Weights of a small image classifier: num experts 64.
Rows from expert 6 of block 8, named by matrix and row number. Rows with one number belong to one neuron. Each number is 128 + 32 x the weight over its row's rms, rounded and kept within 0 to 255. All counts start at 0. Numbers have three digits each. After the name is the row's rms in percent of the matrix's.
# up: expert up (model.blocks.8.mlp.up, 64x64x128), inputs 0-127
# down: expert down (model.blocks.8.mlp.down, 64x128x64, transposed), outputs 0-127
up.18 093:118120186135124124164171121165062185125161149125172140138128160138110167093109123136059100084035119140113127161100107128162202099059144123177170149137144083151187129140071064121169104120139102148154154070120133134088146131120145158121120106052118093145157145160146152123167078110130143136175118120129094129126164137144110114177120108053107105053100166161165126136124133156151081099129
down.18 093:110170141166108118137149145142163122136115164088118134113083099137128121090136156150086128125157168104145169095218078131111150069085185128137125112164088115141130141112148142124180143050096137098107114154213161109158159109109152144159139076123087120103091159097202096152098147099047162138100160154094127185189153119162100080124129113132107140122177061092116158147112068100102154136142
up.19 108:176127084059109148126088148142125132094126122117126092172168123134142088150127023141163156167102110137167114136198126142176163082145058150079151075093124116085162124089144172133111118204155143159113115164153151090135099182109162141098082134104145156158162210173122147099117113110082080055120099097150106165116106172147091137082126167104116112132158122127116139129153123142142096158126
down.19 111:117100179183109115073193182098113115060160096097122131131112115142106114161129150098151123123102131136194091140176150103142031146122168102177143150137168109119069123099226107195071088161114091101144111126097111094129122089083091096140122153139132164170098123163156105115071188150102126086154118115159116110134178161104127146153076158171130132121141140176135130139125143161130081142104
up.20 105:139106158137135098068147132124141088166165084117189119168085127102183091119131103119123173111167134156118128067113072098123172112086117119113096117137133087201156102058113122083184115108121176138139146110161133167144124098171124177114159138114114198160143114145078194061149112099151104175144131144082157147101078113171139088179134054141104156100150172130120148122130177129111132063125
down.20 103:100133171105186176115138127175095158102100148082124133137099101136114111194125161113102074141165099086137072078196097111131151137134115143124110175139120138169120152163090150161099139134136163167156234192110162114112144093165124084094119141095132102175156142105154145091079148113141104120132111157094139099102075134130115177124139097130047094174106096048140110147187121119158134077123
up.21 104:114114096146149123087119089123154140123130128090174123129121122126087159145136128155141151129096174079116150110149121166083080116144122134113142157145106131097147109101135135158044119130103104089032168059130158152115149126144156138167136127147072193133127099108128167133212071161157075144143165199135071137153138159177100158120193154183088096103089143085115099140139100144190058132141
down.21 094:179121126114125131163104134099098114094128177141139159173098134136117135122114094116104092149136148172102158106118186114085177149116133093045165107078198131132138186108123116096115153139113184131134172121148096152149149154070103147099124172166084054109142152156149157178150087120093137115129174143181096055069132052100104109134116122134167128116212126152169172114076121131112104078133
up.22 114:099116111050170152162095136140172070151112138156143139107132136132150066169154139141137109133124095201166160102064122140144100109102149092160193172124139157127112113149112155119155153165144127113108143101099126174116109115157113141146177064177142134135176172078040149070078088125135154139115167110155102146103072132149113169132066049118163155145172058088119106126119129135153087130146
down.22 115:143108096142150104117164127132131117101135125179146151133130143058157077116109097071136149150113142102184137157084138181167132182150094084143069148171155110161073066144095109136081160170078086147131110179141081096107128096165156144122149107061073092187153085139104133100147173167095120134135112151170110067099059150095156134139126087170157097142125115176174135121188122139157125147164
up.23 100:138096067153181137057179133095087133133101138109081131081159115150111122146104141098115144141096161105136150201118133185067157112129090067136124103100138084088093161139170071150104183109176128181135137114073182131148182128099165109123126139100151124089179116173085173110113149176129051157085139128134120091168161166140128110092143093117127129143095141130189128183112143154092104158165
down.23 098:151139136115037109181170162121118134143092116137103071146097137111155129102146138172204145106143117149161140139110199092195115125153209083162106104114112054130153120103114153131164066151114089148156087122139110152129127169144113148149105085146148097136085144150165066148092102075122161137122104156085103196177128106141084170126103179149118097156148150054119126116085094092136145152118
up.24 091:117056055186167159117165131190116105087109114149158153148148139152135163066180157124147116149124115164076150118088158189155142123169090051088107124089078190152074121129099151073176181131121083128118159142136104154111101070158142165157093114168135112135141120126066129130130154094125167099129107126139098062139177172165158119150142113139123091121070121073112112161113166150134131134122
down.24 105:141174153097101166206085111142131175134114101201088107156109092116152115061142141102095143096063130116143085174188174122137139144162138118200132145092112133214113121109110110121130177116116172158132117103111138114210173123134175141128132119112045128134107163122067099137182131111138131137200142110146114144084163085086098134096119074113142096115114060157129110130131128142106120120090
up.25 105:077169107127078098157122135129133091126135087139181162143137122153145161158082126152153102161129103148068126086117101136140082123129131191129147084170146097156163151088173107085149199081072133082105153156131132125164106122070115132123145157222086067168092176134103127133121145137164144106080156117086143188120104129129131152178185184129130092114110177142112140149114100061083139095079
down.25 103:115114095127112112095162141127118121131166108139148110139109109206169070169173164094152099128088137056118103185128147059165151195073097106093165125131135027129144127178081166143113049134133148135138156174164122132136138111117133138111123140124118131116156115053113159161118100118141087134093111124124095109141110100161185216139166138114156162168103118126166168150145144086092107071145
up.26 100:101119195112117140127180099111120175135164146145134103138085147147139150162194126134101179114161136120174115081118119131116125151133074122088105103142121096120171160172109184196102082136102180084114052199087165126122091125081132141149132134171148100109117131188048106108146094131129067115139156153166126080122089100115149064142132152185110149185097112098182152098099144133129103116081
down.26 100:127166114170136113129106074135126083140154149153128143106105175203108122104173165122091168120180079122070096064117199139177106084121099134158154139070138120139143105123176100133123102155119103119083194182108098164098149112079128150109122154165122104074115111118156105153090153130126145192151160113105125122108153135101130111080180202195134160164114076111074076167097124081132147115140
up.27 113:133171089129093175170151172179141101140094129126171167149101077160142058140125113163120078095136176123123130163102127136136155143093076107121110054125095155148122099112175112188136112177090177174132111159161127091096118086084151175090126120160147164128092113104071140096117080087162102124086099129171139144139072156172154180117041154166154113131133144111121120142172090155112174081146
down.27 108:074104119148153125090114156147134129113179114170124145126169202171174175117136170133160202142102131168129117120170047136086139097169126111172071129115134125178166075132155141105056102149101144092172094175137157150162158109112104169069130130131119182141094092148155127087126134165104139069073172122161112115110151122100118121107090137054087121157094128168145107101154135090116062124121
up.28 105:171175117089149112139094117094133107140095101094105132151138106153109108158143087100059103151104104080068156161132135066126131107096109201203103125116126087169090127139152152127155181126123120084142086112126189159134114114124111123103189083149105193135150097126096080177192169140168189072153147118064136178150128117172129089156135173116115139108132136103150143174142135155076071136152
down.28 098:175118060078068114158068101162132114159096170174145118136165202147138138152064091155184133119090070127167150128099111132126092141122175163121150107103165126131090058114158131164161151059163119151115142129084132139098126125129175103141137140093104151088159123110153111155051145131084171145137112185119120108145083098138127146133143125169091171185136125050161133107131164098179140103090
up.29 091:122112093155145175161159128087089087126110123143131088173155151108191125175155149152119116060076111145147125184131118149213110098112118136123131097165132099061146118169132136091218107126092123122077075166110181102153137101118134120140109098096071134122172130136190186125151152151108137139170155102128063149115085140206137116111106109106138137048158114140114108129140124151142145110050
down.29 099:139121128153113210092089102114107119090119181186176155076144066119120134102131158121101093151130111125170096182102164080115152077142126148099113132178127157094167173112122090150190185079137102161108082082126084129119103188208153135119139161154149139083125070083108086075091156157150094098128100116129138162117127092154114133130108150185186106087119130125147111164174096139109136170132
up.30 096:124048144104104183101146108140078116136144141143104140107126115057131131097152122128112120103124118082071108092163111154167156138113113141135126145151158119155214079133118121178122114093123165166090111110183200136184097123112148116112185156120080142148198120147152098140146160156138149105111196206122139087129054165157107113089075106115136133137118141183118127056147168110133101110069
down.30 093:171148115168137103120133167138156144118212168113105111150079140113106155118179099098086125185109152116118171098109088152122155116140116079115170115092125159138143185108072124110133078094131165069086068088086111096078124104119077121150098152232140164086147130157083128180115157179192145115162100141140117118063171086154150132087162094142126142111123129139118083148167100165159126137136
up.31 106:130148099116141157137106139090103181161056102083152156095180136075113150129096139130097138129123105138179192168141135077156133089134130103079136074113098159188128125191132109184152073117147182067103092149121083124161127159099182123160189102135106163101163111208142085077121097107067093139112108119181170085146150143107163128109146151065142155113134146171143116126091124152104145111113
down.31 109:095113196155116108179201097106161113128175097131092122129116166146107094143140106161153141141142082155139097143122146128110140128077106122106062170055123105100090176146136088117134169157159097122109156097056096107164164108084078128146142160114125089105177079167141152172156169088054090096073129157190117155147171159118129101143199157116108122083119113137144173124097163170139109159110
up.32 103:080082141139124089142194150126100145109086108096141107094167067182082165144071119095123113130120133102121080110110165128071118123152149143157136118111118116152094173155132153130129156081117146173157186107108200221103170116126159138126184091122075155167094124119135185186178132095138158153128138154131160101125145095151146091107075149103121087111080114069095089138087115182163168127156
down.32 095:150106192150127120154106107093149074167141146182061105100125129143181157128120169212130147150114132104132172091049122166133167080156164135093159086121178137117132131110091179133130095075129141148151073151124141133119141131153107128183151124147118136131117159134113094096169164130143105077102115137138143061065154087093117117186165128077138137132105122070031114106161155102188108147121
up.33 106:146112114089104143129125148179159181143116144145085127102121169109100090137134171149150113110126127084159126147173071184159117106076120102136123126067158160104108126111127092152125108107124144145168122100166085086150199161085112201108140106134139083116127143160214081143135103119160138143224127159179101112126159043166101122127159167141098115120161104127093104062097117163111079156068
down.33 103:126098107038126156163139169207045158128051120127110166110120096113117126133152054105111135148192162196075153112168116138103139101115101135146127120083144149146124189123105103090136111182112149105137121113108123125142133153105103131142154077097113113163136084132156145096154089047116075171158157157140130144109138199125138135174139126133098120129088101194087169151177137174125149139109
up.34 102:136084131121113125114133165098196135123184146131141079054141065191156142123163103100152132143176117140096156068030128095113131093088108143120150138104092129130144132132123140153163093137133189133197110116203170123058121100122083164114083093114127130171173172120126131101158126102144177129164102128072088140123114129094134140157110107206150153120143150125087144102095190157087111150114
down.34 104:091097146128163118120146136126094202142087143083179145116096153107142126151084137135162208113091125189112176050155110127097148096137098081141135160138157163114088113135149063084144148108155128123155116116109125085135150112132151110110136138202108097172158168082088034109111147118166182106151121098082109118138187135134117139160105133046131178157099159137103136143163188122153123134078
up.35 091:163108133084127196095131120148123215106089080064177198156148114097098068166131126118208118093077120098157105111172139185111099135150098120148126213115122089100154166097142163114135139121104166082100157118108139139106167121151194126119152079151135122151074145156104111111076106148094164111104121102164134082097108123109099100125168134171096138111117136162139095199138134124163148085142
down.35 095:149158152100114142155106134097151120193105070168098133177171106132140077148092104140112134161126133082092128140113184099099103157110088139137113113124102144112126118157188161126137130129156109113138081117131139144105073154182057120095079116134116162121150153192086118175180081179080142133144151164181125188098150107146155089045125181132120123108143144155164167034097073165136136100110
up.36 106:182152108111142127144110156108091160127204179140125177134049095121147130134109058142141187117163082164099183113175158108155053120096143090094096180081072135122126114176103141122157152104096128151159174175112099157083115119155150085116132128106102177106092191143120117143133139105116120103176085133162076100117155132124119154106115103090079158161123075112116158102123154125144104193192
down.36 107:120132116132147124100145068146122170094102166139063107107166176224114147111113094125067104129080142107172126087129181131135135136159069145140126141162148156152064110133150119107163119101135163146141129186109166089088118110066139153166088122051168172132096100112085150137140129139106059133205125076115152081119082118142120157178097149110098144189162108167127114154137126157109169171113
up.37 099:149111099105135098094031138186098144154126123106127134120100179187137139069099098213054133103116192098120097131155169090204181107111069136126084128130132179099142068130147166150191137118123131146070155132143118163149122108110147119109120074145150171092134136117092141106161166116104072158103142115184151140153113153064167178113140129113157147105138092110136076130154145130138123142109
down.37 105:115162109140183159075118116088157108114204101133094133074176089115118154116096152159088158200164093116175162147182171121103094079127124093133112115146131086080087172168095091132170103114118014124150111125122093127153110139070190130124124183148132086129121094146138088191087186142128118158145113101149142143104129120144139122172127125094173114112159160188112124125138142145099068135125
up.38 081:090055122111144118199071099098116145140136156125106142121103165153129170177182107123103093090179108161111120099087104160155105143179104201109162075107121121145150089122152150198076160114139173118093133128079122223133113130178162107189102117112088148165136149110102172105167117107143103115126114160083123060106146082135078144119138131137161131092173108155145173090103161110146080118119
down.38 085:166134189107203101146083140092171150136114146062127173116138094109130094054151161072132149084100094088133136090084171102186155066155075125141104072167123145150146149151116117152142131139126135167196158151168163143091139115105112105090081108065119171173127145132142169135129150099192139187164123158099162105083082110103111115133164121062136135129080085124146119125104167127133133149102
up.39 083:145100109151178109180165091133129062138147052131109156126131147108156073170101152143118140115057167087094086109180146085085183122160120125151061141161124133144069113118109128142157164106071146186045084133166099151121108136165110106201151128141094113159088084146189115158177144138137140083172124095115176131143127145104127129142151150156099133086134097167141089136183127100115154128096
down.39 091:124100145158136134114096102132101165195085041106158079132207146115097127137084127189135113152136083184110172152171103123083122137165074126144164116130140157087099033165108129149189134139081164134093136109106167156155188120142144128122108132138118115117117114186133139151155111195132109099107066123135133115209077151138118094087107115108141079120150149069125156122132136129138137068159
up.40 098:144146118146120153112109162090127099161120063118103173156152147172167173138169066146128132156104169115151125141072162190088099187173159098087102094170117132128120148078156177197171141138070117108148095162107113120077126151142159097122143138083073122162215124110135104102134137098155089108073184099165135109074161155114142105077120117078149117133123159142156107106134114106106153119049
down.40 095:156132078147124090149114125120162115108095116075168129110158095103118081168145172127173115147116161129166133141110126096164125114189099160132102098085146134072123156139129189094103071160110141106147119130178081140149091082166136183109142064114175154138140052164176162144098087151205132075139111129146079100143127130153171157166174126095099140037125084161084174152147133100117103117152
up.41 090:126163110159151161072149160129067116093093101132100082095171144110136131146106069109155135116102144144136096106104148061113081158172139158122114126123113130094125193139151162187136128113149122115207116131155093178164193141131092134169191105131135089117154116158091036132164140106095096139160172154096104126107189148138151057194116106128130111156058113088136144089147141083122149166114
down.41 087:134135079149145095134132102163118101139182130147154174149109133140049108106136160137148130123164185156154105148128150181138113142119131189121112090060130140118143171155110147079113070022134114089096108144167192156104076068105178101120137102123145125149089148129114068138126105105140078184129086129127181136159109152117139073117176111178147114058092143107133127170148202135110122153118
up.42 096:143079207146139109106074121127096143171084103087101145171174148100181179130083145177061091145150124157160090142114119091100120174175127217097165143038142117123072146168084102122132093122110107095115119143121125087122104130133112100144152116136104117165143204120148115120094130134117079173167153102111089115169144164160179122147140138149144116152082122144206138126074116120111103103164
down.42 103:111105103104150048098119111122042135179145072107129107163106170069092169152135130145152120080200085096096212183117137158170174170154128143130090112127104124113127170120164124115126081104100117118102137113095126148170113188116154128112156127117155114119115130118110143169082169122140093129113179144193090155140065169169136091157134195122172059097134123100141080121156113124146147153133